{"encoder_arch": "crnn", "encoder_wave_strides": [10, 4, 4], "encoder_rnn_width": 192, "text_encoder_causal": true, "text_encoder_norm_position": "pre", "text_encoder_activation": "gelu", "text_encoder_fused_qkv": false, "beta1": 0.95, "shampoo_beta": 0.95, "eps": 1e-08, "batch_size": 128, "epochs": 10.3, "warmup_steps": 100}
Rows from block 3 of the text encoder of a small contrastive audio-text model, named by matrix and row number. Rows with one number belong to one neuron. Each number is 500 + 25 x the weight over its row's rms, rounded and kept within 0 to 999. All counts start at 0. Numbers have three digits each.
After each neuron's rows are labels from the 100 texts, of 14976, where the neuron reaches its highest value: "fires on" is the input token at the peak. Only what is clearly more common there than usual is listed. The data: two synthetic voices taking turns or overlapping, over music, noise or silence.
# fc1: MLP up (text_encoder.blocks.3.mlp.fc1.weight, 512x128), inputs 0-42
# fc2: MLP down (text_encoder.blocks.3.mlp.fc2.weight, 128x512, transposed), outputs 0-42

fc1.332:485515507472528530489532497514525505488468460548459479507500489486505515494501547476519525526514525505489511490530519543486515494
fc2.332:462465498501490483460519477512514491514509465517475554521510450506534421464502502512481539461515486510495477531472493531522483453
fires on: "market"; "volume"

fc1.98:507525482489503456516549512491518514531504507527506516536496492552509533505558479550489511504537520466456482476511494478483523527
fc2.98:490470524525472538518500484506518496483496492503540505430519494479507499476517517507509477521517460499524514442487496544507467487
fires on: "stop"; "dropped"; "start"

fc1.299:483505472493482506453532522524502525507508479486491486519483523493504486461521468474529497472474511479475482556496461513527474485
fc2.299:482504521507503461458547490477527506523521520526461502499500488499502511534506536475489475493458534496545458493523474482492520451
fires on: "stop"; "shop"; "start"; "volume"

fc1.351:507504504508459538511537476509476487501505489523517491517519513488509464517475464537468465529487469489453496497517561529480458502
fc2.351:529459499488502519530522473478479501476476505513532467517490495485475465490540543468490505473513516504534491483481502515533511493
fires on: "repeat"; "painted"

fc1.84:525536462511519457493517511507518512504494450505476493503520507523466521487515552529510463480498482494573482503537473479547489484
fc2.84:504491500504488526524503480494479542497545460511485515489490537480499492504556501487514505549449495515469482564488545488476467485
fires on: "on"; "up"; "wants"; "off"

fc1.41:461468554511495529505507498507480499496498524512523502463468510509511506495479494494497505533559546526463500482486506549545523522
fc2.41:480495529533483489522495520487477460492568478487523512533516510509455483470513503477510525518508466488540486527491500489510492514
fires on: "repeat"; "cleaned"; "painted"; "six"

fc1.38:525502503510522563500499448516511504466528514492546506540474476499482519442536474486531502517526490468546505507544452492511501508
fc2.38:494514517463487473500511496470543468492511469539477480578538486503556511517510512442494499484507517531494510512452489444508546489
fires on: "stop"; "tree"

fc1.52:466497523508535547466510417549454472456541530516504484513509490491511525511476482525490486483529481480501481518486499528481512504
fc2.52:479501484463507511474497502520501530496569460525473512515518480496514478499470468511503490502509471477545480504522483460497550459
fires on: "stayed"; "cleaned"; "school"

fc1.83:516513477520512527504489514433503513530513487489517508529495506525484523495494514490517498519512509466515502506480488474540487520
fc2.83:515502494507544498447524528507496472522492495494487491504524472505469516520509515529484447488522483485470489537505509508486476500
fires on: "stop"; "start"; "shiny"; "school"

fc1.193:479490540492526493497512504502477520526516509517538471484461468503541502481448494493498501510553514472452512493471486567485452525
fc2.193:479514483477519528484528529526504502507562470535475504548508492527538509439514513495525500538497503493538503526479506476525517513
fires on: "stayed"; "change"; "cold"

fc1.127:509480481483502522452532498517509482504489492505465473542482485504494523480516494494470468523481509467476490491552509499516486509
fc2.127:468481494507510489468536512503523484498518496522446499544489464526483552488483503531510487480494524498545502478500481448467538468
fires on: "stop"

fc1.313:445455476533526510468475444508494481492513462518496502474521453466525482493522488497529509478558521481445488502490506512506489491
fc2.313:469519482465494505517530489500550492529518521511506501538510479475482502491507488475510512520485489483563441494481529496536488501
fires on: "repeat"; "music"

fc1.146:523517477495488474439510499510538518501517467537464495518503472484504517457570499522515461510528485478531489510485436492501495522
fc2.146:497523498585482527470528525510498481534534476551511476537515510500506474553509489491498499483513506533539488467495497504471521478
fires on: "on"; "volume"; "garden"; "orange"

fc1.117:512529548511488485504466514541481482539518486506539491491484512538481482542505463532534489498514491495480480454501494537513488513
fc2.117:513484468473482537470541507516538480474489526503496542473534490503543532514490471477510483475503533507500544503494498541464502516
fires on: "stayed"; "strange"; "school"; "cleaned"

fc1.91:456477484508553521459539447528502466494495469509534472527496471496508490519509452519501499503520497482483528501476520549480434503
fc2.91:493525472487497485524533496515518538500534498549469501523523464485530512506487469488488483486488480444542528504520527473459509454
fires on: "repeat"; "painted"

fc1.338:499500526513534504472488470517481466507507518517547458500450502451525548497492530510489491547568488463471477465542498562455481500
fc2.338:489513467493507509483523544526496486501558471527488488539527460518520476458485505506520498539500492509551500529499522488495525477
fires on: "stayed"; "change"; "strange"; "six"

fc1.5:532503518500553493535482490483510582544487487484515476492512503510447489489491474503483528515489468523526496433490522523474487471
fc2.5:515530460511465515517452497480496494481498545492527471456502508543475496475529495500470522492561494456502519493535504472502495493
fires on: "stop"; "start"; "dropped"; "volume"

fc1.268:494463492535544490506498488525515548486495473489530474471512496531480487451484484491491459536496443491490517500513462558521464493
fc2.268:494484489483474525505539534499509494501523520509515493560494455534493505494489487475505476503470511511520494477494458475503549465
fires on: "stayed"

fc1.273:448493459482480486494491491530496469456504516505533467529480475480516542501488472519529503499515471485488453511510534566495472503
fc2.273:522493480468487514500536538503511503495552483540458495499484478468524538513500469488515518485498510451544520467508510485458515470
fires on: "repeat"; "music"

fc1.271:506489459470531493518507515477528529508516512519506494512480453493538523512478524508506529494568505517518469505576540471482480515
fc2.271:521509533501502485524496496465542514489526494538478493461473526462500508495516475497472469511491449523538536528488494451466477502
fires on: "on"; "garden"; "watched"; "wants"

fc1.280:513468556527534540493494451516505451463530505514507485547483460503516501484490467512481492506528536476479513462464483527446499507
fc2.280:486496489472519514494505511508526506512577460525470498555506478493513491473483482497484498523518481507548513499497467467518527477
fires on: "stayed"; "strange"; "change"